From a checkpoint of a small segmentation model: decoder norm batchnorm.
Rows from block 2 of the decoder of a small segmentation model, named by matrix and row number. Rows with one number belong to one channel. Each number is 500 + 50 x the weight over its row's rms, rounded and kept within 0 to 999. All counts start at 0. Numbers have three digits each. After the name is the row's rms in percent of the matrix's.
After each channel's rows are labels from the 100 images, of 14976, where the channel reaches its highest value: "strongest on" is what is common among them. Only what is clearly more common there than usual is listed. The data: rendered rooms with furniture. In brackets: how many of the 100, against the usual share in percent.
# convs1: first pointwise conv (decoder.decb.0.0.convs.1.weight, 192x192x1x1), inputs 144-191
# convs3: second pointwise conv (decoder.decb.0.0.convs.3.weight, 192x192x1x1, transposed), outputs 144-191

convs1.29 097:413582465537480487619505463399457513502542508439490443505531415500516470434533473546518421432454459408440603387554414488576527494423469455517511
convs3.29 117:465480533509514429602461421587453473572532480425429553497537367447435500470576474562544470498463552593524459455470451514544444554532581394450523
strongest on: arch (90 vs 15); largest object: arch (80 vs 8.6); count: four (43 vs 18.4)

convs1.0 105:430524492392442473472528391483580448495538552518460525471471544442431424515463545463538560547511455530472591522518586548493385421503484458448494
convs3.0 146:519494502544427539453535618431526502469469501496520494527433540534536408473412501424496543460410457404482537491477580477454571555435522479485479
strongest on: sofa (49 vs 15.2); count: four (47 vs 18.4); lamp (45 vs 15.1); barrel (34 vs 15.2)

convs1.93 115:517552435471553486470570512512519513516577463532508487511555535568544525452435553542509502504586462438519549493480481466449494487526473482411464
convs3.93 107:551466603488527536494455547477464533494540552563534501521478511465530603522535490423515486513517483502489569406483524490403554491501572493474411
strongest on: count: four (58 vs 18.4); flower (50 vs 15.4); robot (45 vs 15.3); largest object: flower (29 vs 4.8)

convs1.177 121:484520508518473553578482470522504559537452455434601532508456508491517526477546430426542460488536537398503484503447506422542626446408527473478562
convs3.177 104:542505416494444460411454544474538494430386525559547576546407517494471406575410437423549477444469481464625485494452531494503552500512488554497528
strongest on: arch (46 vs 15); trophy (42 vs 15.2); count: four (39 vs 18.4); largest object: arch (30 vs 8.6)

convs1.109 078:442536452447468482511469475468526371539394463457524494497414536498440553467452510578517544517505419465544465544587538515523512410501491493421562
convs3.109 064:518507613556481540550552579524445566490455506488411439427544520500516471489469512500529514476515462516403524548551465355511492499493569446621515
strongest on: dog (61 vs 15); count: four (48 vs 18.4); largest object: dog (36 vs 5.7); lamp (34 vs 15.1)

convs1.97 060:493450490485448520484506507441506487522525513496441450502445490531442404444453569555379524590444440546413592540576472465598507505539478541442472
convs3.97 046:428551509517410567423527527446459538454434541473469608427491509509569522551430574475563610530496451456476562553436503446465509470540504528609497
strongest on: dog (56 vs 15); count: four (53 vs 18.4); umbrella (40 vs 15.4); largest object: dog (25 vs 5.7)

convs1.99 073:455457442481476551427528520496534532539476477449563582544430458514527533504404504462458499524468540507471535515490437483504504481513586492492478
convs3.99 058:485512454518540545523449529463519517490428516452507448570463459543504532497447426479410564489509477527509498457521535590545489437507458510418517
strongest on: barrel (34 vs 15.2)

convs1.46 078:454475481474553501493433501652496539507439458408494551458506576509574558471481438470486531533471459531563399475450552464530420512526454525494469
convs3.46 054:475423567564528495585471495612481434516535508419470448456572549427490437496540569509460531535474508502544595599492450522529463546471458531500512
strongest on: arch (64 vs 15); largest object: arch (48 vs 8.6); count: four (45 vs 18.4); umbrella (36 vs 15.4)

convs1.32 103:544503580527466548535510506466479512502515478536501460473499571556500509441522559492540471551511399460451507397484512401456556509380536490424478
convs3.32 102:504536454520511365515404569489487539463470505528475500433515543445480527545447556539505490527582573491577493501578463456535448452552461539627511
strongest on: dog (59 vs 15); count: four (47 vs 18.4); arch (38 vs 15); largest object: dog (29 vs 5.7)

convs1.147 057:550503483557472567479489594440542453457508470550521438538550398499507519465504507453582476524533498489444484516557471366553472439481515522486494
convs3.147 044:526521563462448304434438509450535561428546507589403492487454506451489579596466490506569543487514516485538454426506500538532512534576523482492435
strongest on: umbrella (56 vs 15.4); trophy (44 vs 15.2); count: four (39 vs 18.4); largest object: umbrella (38 vs 6.1)

convs1.166 071:522499412522498541492511528431433572506491495535537561466385482490523413549463497368594449586555470424508446483498478532383581486451479480425487
convs3.166 049:550537386487438490450461489542560534466445521507603468477539539466555450581467497448504510525466459506620504439532475542492575539474443552520536
strongest on: trophy (65 vs 15.2); count: four (43 vs 18.4); largest object: trophy (42 vs 6.9)

convs1.89 094:519469575537473578457480510514521552342450499548436519474594557574492517482556531475321563481416513559545453407541599478449431499536481514471459
convs3.89 094:532514459542589513520525499625469560502497515519479496447528498478477593492513545507499542548509556528623503561502443502605447554515540585524428
strongest on: barrel (57 vs 15.2); robot (48 vs 15.3); count: four (43 vs 18.4); sofa (34 vs 15.2)

convs1.24 075:505606508560526508382519418509498438434469469413595550538485506503496463629463545521461473546518531488478488436465539532492431577536482484495526
convs3.24 072:512560510495452448516502518440497567470402519577496549483447540472484471626432582440572512532414482444442532520388497434424580588503525538564507
strongest on: table (71 vs 15.5); count: four (58 vs 18.4); largest object: table (41 vs 5.7); chair (34 vs 15.3)

convs1.76 080:454526443527571516457498508476442509537505574511566502475455459507507507480541512522526576482484510500562517501432520538517496527495468479568470
convs3.76 062:466491420557417526410463490560574521477441496497569477477493511468538619493439390451463513528531507472668564486449531524444516507457463499483527
strongest on: count: four (48 vs 18.4); trophy (43 vs 15.2); robot (42 vs 15.3); largest object: trophy (31 vs 6.9)

convs1.19 132:498494516486542437473507550542449424495476492481527518536385549525496324555442530527529464636447496497474544469463529485534504526523553453500476
convs3.19 159:429442524501523591520548523509549522555495544463511443464521502545558615431557538517394575565482467491476524516501454477498465480514506492446478
strongest on: dog (62 vs 15); largest object: dog (45 vs 5.7); count: four (39 vs 18.4); umbrella (36 vs 15.4)

convs1.165 063:483593469451538453476497493370525494446498463408545564542475423551459504481557511424575561508461514474331512480537500535458483452512463521458530
convs3.165 049:492494415402547442430437475322453509519482520507503568476397525520504494427550512544540567471471507468468413479490571548518524503539509475446484
strongest on: umbrella (51 vs 15.4); count: four (51 vs 18.4); table (48 vs 15.5); trophy (34 vs 15.2)

convs1.101 087:523389536540564489504435579565399553590520491576458530530580456534435532568557418532524530477473540540573462524536520617442554492475475492438572
convs3.101 092:509475546506440536501608462441495508531475503485612524510502507538538391478435573455617543510454478454519554544516547458389575536415483529541463
strongest on: lamp (71 vs 15.1); count: four (46 vs 18.4); trophy (45 vs 15.2); largest object: lamp (45 vs 6.1)

convs1.117 106:486493490542434531522559459335465523479548521439566506435503558484469467516464513529579503559462509499504482539536469476576516435540597643578539
convs3.117 089:457532580531496539453521511352466482490509515558479555471450513517476495522464533486531552501508444467378533554562596501403566440504554401515465
strongest on: sofa (87 vs 15.2); largest object: sofa (82 vs 8.8); count: four (50 vs 18.4); flower (43 vs 15.4)

convs1.172 103:510521495423530551461496445491460446501531504603454539477465402513463517510464528644509483543536536455489526465606494483434457496464469449529523
convs3.172 116:622518406593522475405489627453460546421450486522482438512470518497504419501421474492464517452590504496477525516553516504523511480449399529509536
strongest on: arch (54 vs 15); count: four (47 vs 18.4); largest object: arch (36 vs 8.6)

convs1.3 098:523579464532435518558522560495447458511585506579536548487493427516521529429546534575528500461499458520475508464537539410624515490506525482418495
convs3.3 103:507442481496564593541552478502556478537510486518546485536528477526520581387575535473441441515455502506581492464573471522562544526484522483445508
strongest on: sofa (55 vs 15.2); count: four (46 vs 18.4); table (38 vs 15.5); largest object: sofa (34 vs 8.8)

convs1.9 103:511516486469492498524530587401462546533520486541427527476596526459554544456348535551528466482482459465501519455448528433558531494465554585461482
convs3.9 098:528445425463574526495466521416498520494521499541490513527477510490455478488568526511401454464460543510460474461539488549529504484497438441404480
strongest on: robot (78 vs 15.3); largest object: robot (48 vs 7.7)

convs1.132 087:524561466467558504444493523577526572490442488494516505477522521506493470488577472543519462448522609459439538435565455397434530545468499515426467
convs3.132 080:414493501448486610448573535450515525512453520481547465511483516559562567469486470488521542534493420437433513588448511487446499487482490529494525
strongest on: arch (77 vs 15); largest object: arch (65 vs 8.6)

convs1.61 099:501626499612532510474548381438500524521497464464513500524482470604564443602396408534478422552524564528443421487534526404473515535492511460539552
convs3.61 085:557578552498505400445459524536491476490440527510584480527509538486477480591478412548512407505544480520556524563439480434484488463544508590531432
strongest on: chair (87 vs 15.3); count: four (51 vs 18.4); largest object: chair (49 vs 6)

convs1.57 132:409453461482426545577378579546475621438461508532473485430561451556531551541491455508532477489480438458485427535421518422467561555505504544516505
convs3.57 151:621491482568521433539481532510458540481505517464478496433532496407557516493485510471465525502506560520517543631498461536525456599492540522502500
strongest on: door (100 vs 40.3)

convs1.144 125:480392500490527450496492458423527464431525507494501602473592414474557530511535532391422572558555549531476525548500418560502489459505512519530525
convs3.144 157:485460465434517537452451469510482479515341513499540580519421514507597468455523408496496526488442448464604476488447534612544553558445488517513465
strongest on: flower (57 vs 15.4); count: four (44 vs 18.4); largest object: flower (25 vs 4.8)

convs1.21 089:436538515527492565505448489461490453501482498489490386529491510437588503515453412654469428574467534548556525410529430499526546531546494520480553
convs3.21 108:483482514512471440565487399598562492557545469452476596455522394466516527453554465582584512527484524543553454391415478541524476548503519406516436
strongest on: dog (51 vs 15); arch (47 vs 15); count: four (45 vs 18.4); largest object: dog (36 vs 5.7)

convs1.104 123:447586456557499485539450448384536611483518464489531500452468428505552520488436505440507390524512477521431430535427518396538517459524532521479539
convs3.104 126:559531484503584443427344524572386467434396531503534474582511525489559463445478380505492405447570521520623520507472541541521473456517433556512509
strongest on: sofa (53 vs 15.2); count: four (45 vs 18.4); trophy (38 vs 15.2); flower (35 vs 15.4)

convs1.126 058:491477529489483567466386535504478532436446524451427488453604503441513530538491556555462464562495518545610545532406556648454541516541576406537464
convs3.126 040:462527526463556432489513524655569452477619535460513481539525503463552506449485499528483458518597455517669494474521465533536492571487509622511466
strongest on: count: three (45 vs 20.9); lamp (38 vs 15.1)

convs1.5 091:497536484487527507472555530549454524480486466408521495469441516519462377564406500570456457625496511471499512493489537526465521512512614501503547
convs3.5 094:436499559494536544448472506617471494530518528485525481515539478538526604438502406508426524513522482533524477463443533531461381433523485470499469
strongest on: count: four (52 vs 18.4); lamp (42 vs 15.1); flower (37 vs 15.4)

convs1.13 096:613561487432469524501498426500470486498526435480541490511502543386447491522425574522540468562523480508475531429538497392555506481524494349489492
convs3.13 104:519496531557569440513481451579471404527578496466473483457577469489442470462502454570436499497516532579447497524450476538567420497480498530492479
strongest on: chair (58 vs 15.3); largest object: chair (42 vs 6); count: four (42 vs 18.4)

convs1.75 084:499489463547550395477495487478572413579515586547460525429453494466572454447484518508515534557487454535382505497508556496552424427469520471491500
convs3.75 087:501454571527584472529506441621456469568523505434509503417650456460556588443562492490513488546528520534524536562522432485487455521543507500544526
strongest on: sofa (60 vs 15.2); count: four (43 vs 18.4); largest object: sofa (42 vs 8.8); barrel (40 vs 15.2)

convs1.127 116:488500470573466532555542574451479492495502506511389488447538567499618521481388531539548469524439391472522488471441496501523537495482530568527481
convs3.127 115:516428417498528505533454532454486544534533503518535495552496492483496467476558500538415466485447565504507488428581509560526497495495429444421535
strongest on: robot (68 vs 15.3); arch (41 vs 15); count: four (39 vs 18.4); largest object: robot (32 vs 7.7)

convs1.42 076:462541462588500501544559467553415515605445441485401448501490517564488443531535517554593428467510515491426482447574487390517563528466500415462532
convs3.42 068:509469567483466493577491498491445573522552465467491521494490443445442465486496477533587458501495554509530462335546484393518491511515535404518572
strongest on: arch (69 vs 15); largest object: arch (55 vs 8.6); count: four (42 vs 18.4)

convs1.161 125:422443527513466483466547477458464443541539593515454431507494446524524545481545478591444332475471480422541542465482486438547457443447500452508445
convs3.161 171:631472487500373516510521500412509627509481464539483439464457491481522503512427468457487629553471460482515452490540545555496513494493458454502544
strongest on: arch (56 vs 15); table (56 vs 15.5); count: four (49 vs 18.4); largest object: arch (30 vs 8.6)

convs1.153 083:453573500491481483530523474491461433518500542535453520473515518418485567484484574553522493446410516448496607478656520577461364493517490447587434
convs3.153 107:485442587502432535605522432516464555531553469415420476463540433453554567460512478525391538543450483554371519513485529501495429585522504428529493
strongest on: table (39 vs 15.5); arch (37 vs 15); trophy (36 vs 15.2); dog (33 vs 15)

convs1.78 094:583490612476465396536562464517472576549527595473365514460468578380504540525486578544568510462411456527441530461550615520544497489455543403545511
convs3.78 120:480499491512488559479535543539625454534507552528558508579468506582426541452506452463427511488457407458446517484456552505479554460456424627431481
strongest on: door (78 vs 40.3); count: four (42 vs 18.4); arch (34 vs 15); largest object: arch (25 vs 8.6)

convs1.65 111:532477497512484467450519568506589525564502550548470500446448523493541424501519553510537496517442474527398494544457539461556430484413568475539533
convs3.65 127:550531469492470478515464548432551463444513489553522478594426494505408407552469508506510470443469514495445459492499573504508482444463457515433502
strongest on: barrel (73 vs 15.2); sofa (35 vs 15.2)

convs1.20 097:551454524452488469470490448406608486502616559429463490487573614407551459403502492565459574484475488456475517501540479500463455424515466520519519
convs3.20 076:463468518436447623449489482386568544540503534519538532465437528527564576555529466459536601507364422469456517415450532424452530561525553429476447
strongest on: sofa (71 vs 15.2); count: four (46 vs 18.4); largest object: sofa (44 vs 8.8); table (38 vs 15.5)

convs1.43 075:433511443550541498525504547633494527541451526475527503511546514544534516419496487528519544560510468435406535517502483465532462520487518447499507
convs3.43 055:446508387487519532444501428435514428506429478546552559521487437564452471435488478541562448477539428487563461425485511504558529407513519501498538
strongest on: count: four (52 vs 18.4); barrel (46 vs 15.2); table (34 vs 15.5)

convs1.37 101:567499449479516566472441482438505486552521536517452502474480566400495459530512565549391504536465448526482496475442494422500520461527445466362491
convs3.37 086:524452453447571475544506486493498457487560463523526501487503499507524530487595492494398430513465537500604495450526474546549562540490475464428510
strongest on: count: four (61 vs 18.4); sofa (52 vs 15.2); chair (41 vs 15.3); largest object: sofa (33 vs 8.8)

convs1.145 089:449565451385535504537551459447566514459488525500480532453485581518425396431461504501652537473513511449559607588477549533402428514473508448433504
convs3.145 086:576513476594492529502480606462490548462556491489524449611442537502495382470490567437454502455457502438515543554588525526533538567433528453472427
strongest on: count: four (39 vs 18.4); flower (35 vs 15.4)

convs1.15 084:458506413454472545426513498498501426504473470551455555500453549462502493540434502535560496509492482457561541517525533609591484506509511518508564
convs3.15 062:490551617503609520518508495541515339494490523535472526560565474480438482465494427521615445484549486532419515433448523442517503489499519514494547
strongest on: dog (61 vs 15); lamp (51 vs 15.1); count: four (43 vs 18.4); largest object: dog (41 vs 5.7)

convs1.175 099:598556442484533530405508557470427471481529459498488548476523388556427501521591480515518528470492607515468571472619395476423425457485539527507470
convs3.175 086:497461465469453617496506526566453562545454502427524463455520527450565587537469463455550571512420439536498529510345552428423491580461500473489561
strongest on: trophy (73 vs 15.2); largest object: trophy (48 vs 6.9); lamp (42 vs 15.1); count: four (42 vs 18.4)

convs1.40 098:447561430545432397478517570474511461439475408468521494538477463454544547506501495480414469560605532560459439432470459318506513526554484580471433
convs3.40 092:520534378466626620482561523509486455528502490506562522507514580550527512529608601516432557520545511480458517577453472607562566501480522614442486
strongest on: flower (59 vs 15.4); largest object: flower (30 vs 4.8)

convs1.12 120:488518533529422562443508516450505533516463520569536498443483513512552531450476603451492489566553391491386482519488558525476595505466530379466500
convs3.12 115:543586475478516429537505592497495579440499475594450474473503538451479499544475607521457514510558591534510454490517461501583441442514461554585524
strongest on: table (53 vs 15.5); dog (45 vs 15); count: four (41 vs 18.4); largest object: dog (29 vs 5.7)

convs1.122 073:510513514406441462483523518488511491516556570528452501506453574442445405508424585533572468574470419535514608528470567464476415454479554396502524
convs3.122 063:509515515579450559481501516562492475497450536478498514522444546482497369456427428439507518427397489476482565544403543489509558587456471570490523
strongest on: sofa (53 vs 15.2); umbrella (45 vs 15.4); count: four (44 vs 18.4); largest object: sofa (38 vs 8.8)

convs1.113 072:529530397563510517498589567574583478562514483540456430513509447547549507422485556542648483486590502447588583493497473588467510466515511494515448
convs3.113 056:498479596521579519501446561619498522454649534454581597534491471520502595531512484459460471521597435465553627474503500527475528580488530507455385
strongest on: count: four (57 vs 18.4); ladder (41 vs 15.3); robot (40 vs 15.3); lamp (38 vs 15.1)

convs1.62 086:467556479521601507328474491416501528434376504477497564541541533494546526575365465515430454632477459567511563530577499570380490496542462499440499
convs3.62 079:537451534498539491513453501460405469535617476459457411461590455450484478426516494561487480502568506562471484476615487532578447497532573425510521
strongest on: table (64 vs 15.5); count: four (52 vs 18.4); arch (39 vs 15); largest object: table (39 vs 5.7)

convs1.176 102:542530473560437517516477523497489496506488510597487524408450428502554568590492503501580459514401505547486520534395544537443501511513454489513413
convs3.176 102:502468519515525583526483468505477526499476501413470457456539535442636501382542498450521490481427520458441544528456432445506446616493567420503507
strongest on: robot (89 vs 15.3); largest object: robot (64 vs 7.7)

convs1.140 110:526532353555527539434497516461505437481416479488440519457503506513551527552493567550445536443587508488509555456575478616562426502565519494481441
convs3.140 108:516524531499493431497426502494533457464595469497533528538475456453480377526476477461634496419510502525502512396487566501451514545484525534514439
strongest on: barrel (45 vs 15.2); largest object: barrel (43 vs 9.6)

convs1.107 097:555526474494449538516502489652519587575470562494505516463461472509529545412532469443680500455508473487504554393420540439523402508489485438537457
convs3.107 090:520505476543449363559530506676628499526546508510531480534517516497405495528521485486559431486528525480614501539521537423470489479436478598498522
strongest on: sofa (53 vs 15.2); largest object: sofa (36 vs 8.8)

convs1.66 124:534572459500543462489409498472488592432508593462456517491590626518525516521464428527496598571458489547513503527522477583472415552490486580499512
convs3.66 130:494545508424571487502416510476514422472574531549504618642411528558474493524478547456492560484473442487448482444458507495454495522487503485543456
strongest on: door (66 vs 40.3); table (44 vs 15.5); robot (34 vs 15.3)

convs1.60 106:467485567514461505476513488497521407475524465488517404459503501491496542449473489542517508620417482500564462526559506529506519427527481517494514
convs3.60 074:476542383502608505426503525539537527454430479512500563475460607517460523530454534458493470495577533455489472528471468482479456581553539450456466
strongest on: table (77 vs 15.5); count: four (46 vs 18.4); lamp (41 vs 15.1); largest object: table (37 vs 5.7)

convs1.83 095:489449536470484527449419607482527504470516351470508513547534429535530487587524443522548551551557444567486510541482466482461539507479567561503515
convs3.83 072:475584481574502483498502596561566517462490521540576543547475533549498448544424544411365504459524506452491542528593496530541546443506388610511490
strongest on: table (75 vs 15.5); count: four (43 vs 18.4); arch (41 vs 15); largest object: table (28 vs 5.7)

convs1.16 108:560421511559451597444527597497461499550553443530499348532524499434597467614551521475486519476513534546536430488482585509444578458537567458465511
convs3.16 110:487518530539504501494553559506584460454416507548517579559496512587470427477479525473534436449505489481500500480580487477509565485481431553494560
strongest on: lamp (50 vs 15.1); count: four (45 vs 18.4); umbrella (37 vs 15.4); largest object: lamp (27 vs 6.1)

convs1.146 094:409505472454574478533541483455487436550539525615467469434453475508480464507464501590476534616519471507412575470515432479517400444467496490506512
convs3.146 105:544547445531476529458512620435487576408416532581473479586362567514450441543418554412466541446550453438484505578523541456491512486484485563522514
strongest on: arch (46 vs 15); count: four (45 vs 18.4); robot (43 vs 15.3); largest object: robot (27 vs 7.7)

convs1.124 073:453467513525555505544495558411457542532547481573502517537486520399546440512520439522530495552433468518472463462533488451451473551517454499525447
convs3.124 077:436500430528530551505482492570445477457551492531525530513521531498539475428465484479480444460584466487523521612535525539514498612492494455504460
strongest on: barrel (58 vs 15.2); largest object: barrel (27 vs 9.6)

convs1.157 135:584586473471457516476487543520526562544466521525474494510495517479504497442464528504462450496561486428493510467447484389608522463490540521448450
convs3.157 130:495539537469482432522434524519474463453480534510503596487514493502493454600492545505659507442554478512544551493349547420387496508489506490564455
strongest on: sofa (76 vs 15.2); largest object: sofa (58 vs 8.8)

convs1.137 087:523519402484560468454560513585547466518457460447433509505488507503485474483448553500584483527502474433503522440527518578546389501461546468550485
convs3.137 084:448520543477465469502578456474433522500466497561492596420574502526551586551511505469509511550526495483502456629578451504517515390543490508579591
strongest on: barrel (56 vs 15.2); count: four (42 vs 18.4); sofa (36 vs 15.2)

convs1.151 132:473578430443532473448518566593432434505478472511444426534498518515536480389442525496422426547516449472438576458523514459442494447491555432542390
convs3.151 105:534495529505542443537475550648493542456594504469513545502466496411560568504489500487392494535532528536599555445468434531577477615499516626541432
strongest on: ladder (51 vs 15.3); count: four (48 vs 18.4); table (38 vs 15.5); dog (33 vs 15)

convs1.80 119:490474593497551517520540488419534465545476514704505506435568478493502429498459496525535522547550459490442531439429511498579574575528539527459472
convs3.80 121:504522455441590476484440600451551549435440504633494479567423567520452578482523524486411494467584509478476456387553467560544422367597434523533500
strongest on: robot (45 vs 15.3); chair (42 vs 15.3)

convs1.72 122:547500447567509533549484449446585516526514421523505510615559432492562543519548517498480460454474498439381528413523501502521496441493404459539544
convs3.72 118:502452470527484607584605452439441494584499501482400488460534425509480505397536543526482543483367485535345451528542530444519490515484554432374591
strongest on: trophy (48 vs 15.2); lamp (46 vs 15.1); count: three (42 vs 20.9); arch (36 vs 15)

convs1.53 081:511515449406556402471527485487537552539522511511489530396430487395451458508451528536556519569479478488505513499520599458369443456490498502504490
convs3.53 071:465505512535483607418492558438532570484479466461485468605396506556508462467414479449495495464433438449498511543497551487494497486490503486461476
strongest on: door (83 vs 40.3); sofa (44 vs 15.2); lamp (43 vs 15.1); count: four (41 vs 18.4)

convs1.74 091:530506467542356592544582563416442475484531487503538454577540576450559629544516450570614495496443517539499495526502519497513526478584532475519494
convs3.74 085:510497546566518506461503544402494525442499492539494571523436508516503389460342500387522475431454462432484497499576537540512576491492474513574509
strongest on: table (48 vs 15.5); count: four (43 vs 18.4)

convs1.28 141:578535445501392519467454534567529512449536472461570542451522542511450520514561512534461499501464486522485502455477500460493569576520499413422378
convs3.28 123:544472341517557526477456493409482523516451490507571555485499532515537542477551523503494486526587510466546509467468471499489521556488507445425493
strongest on: count: four (57 vs 18.4); trophy (41 vs 15.2); chair (40 vs 15.3); largest object: chair (26 vs 6)

convs1.112 083:442513558476519466567353491550509543382443506464449468514504587579611505418487567476428470537445501524546568497514450465443485557504490434452515
convs3.112 080:460472575480463543500482448490557489575575495512539452588492405562461502410494410500538507482486476492389476411561537506475491404473430480450540
strongest on: door (100 vs 40.3)

convs1.108 131:397439495460519513516459432563480531423455568491479485474552596528494459473484541548449504591542474493532516473595491483492520461587511562488602
convs3.108 146:496536460527547484529507569565544583472515498526483432388578533397532535578507488460473500507565539573527511460496487557557473489555490526598530
strongest on: table (62 vs 15.5); count: four (43 vs 18.4); robot (39 vs 15.3); largest object: table (37 vs 5.7)

convs1.136 106:473525512534480557470583516636488478549437480525394510508537513566520459425453517513423421537570467531546580407559477447583467468505524516388422
convs3.136 084:529504528480485360525479517648511529445598499529579547462523524444506457584476554496567460488592510511648553436440445548469504578494471525616450
strongest on: table (55 vs 15.5); count: four (42 vs 18.4); largest object: table (35 vs 5.7)

convs1.45 135:409503510603527487524519475513494486525566578525474442500546556530504510454448599503503425434523479458504449506537539486447518460501454637530601
convs3.45 121:495506430530562585530501542498500498529460521546487538408514510528474543513548598485555591506526508506447479504544491476475556442514542493448528
strongest on: door (66 vs 40.3); count: four (46 vs 18.4); arch (34 vs 15); ladder (34 vs 15.3)

convs1.129 114:452453520633410450535507531458537539482483500516557502458421411476533518566500440589498499527446477461454489406444498551511481437481530504538468
convs3.129 107:445500454565517465549536533633489500519510512461508468454555576420513530517475399486466402510572531467573526592449457468539448607485542493498478
strongest on: robot (90 vs 15.3); largest object: robot (53 vs 7.7); count: four (42 vs 18.4)

convs1.141 092:589423454476476492495523506532459502579469534474542560491497486508526495418528515462436551494497502493481543490438421570488535515469507450400463
convs3.141 076:555506660484413392508513480543439415499546502469474489496518512445496437596507429518581473500460506544405527566462518423467512551493542514581454
strongest on: sofa (64 vs 15.2); largest object: sofa (49 vs 8.8); count: four (47 vs 18.4)

convs1.91 109:544477540491523520571545414458525425509488513438542550487476390446600475476476498536537507614575431347571519592430444504478524413494544503486555
convs3.91 144:503435500517413493556501464526489592576497479421454398468556358461592554450562561561463609574491510585534475496538465552498463462536472518502521
strongest on: table (80 vs 15.5); largest object: table (53 vs 5.7); count: four (48 vs 18.4); chair (38 vs 15.3)

convs1.187 089:439523596507524564509596504570529522525522485541405445462463441493541491544447542569510454526560512505585547436521501489523579445527535529472437
convs3.187 088:507481459572586424460377525655521491427491536447570579507546514515507500524490498505470454523596487492625572474456405502529430581492447515581520
strongest on: ladder (45 vs 15.3); count: four (44 vs 18.4); umbrella (38 vs 15.4); lamp (37 vs 15.1)

convs1.156 129:418532525458474488480601496461420486514469497598529544422509509485499493505506534541479488565500487448553526449525471605384537528522481474529568
convs3.156 151:511409555512395521522527409564511588562494475412497427513512469457549505449480404472586500508482494463534504603512541356427486592475500424498535
strongest on: lamp (59 vs 15.1); largest object: lamp (47 vs 6.1); flower (39 vs 15.4)

convs1.98 091:479507517526455492552489485469500496400443518555461479409473469458558411468459577526518483541452471495490525444483486467562496479496504507468455
convs3.98 090:452552572586473569443484567507499499465437578488525510510480554535575474497406456435572538459483403484455570534415546463424536506450477527537522
strongest on: door (75 vs 40.3); count: four (48 vs 18.4)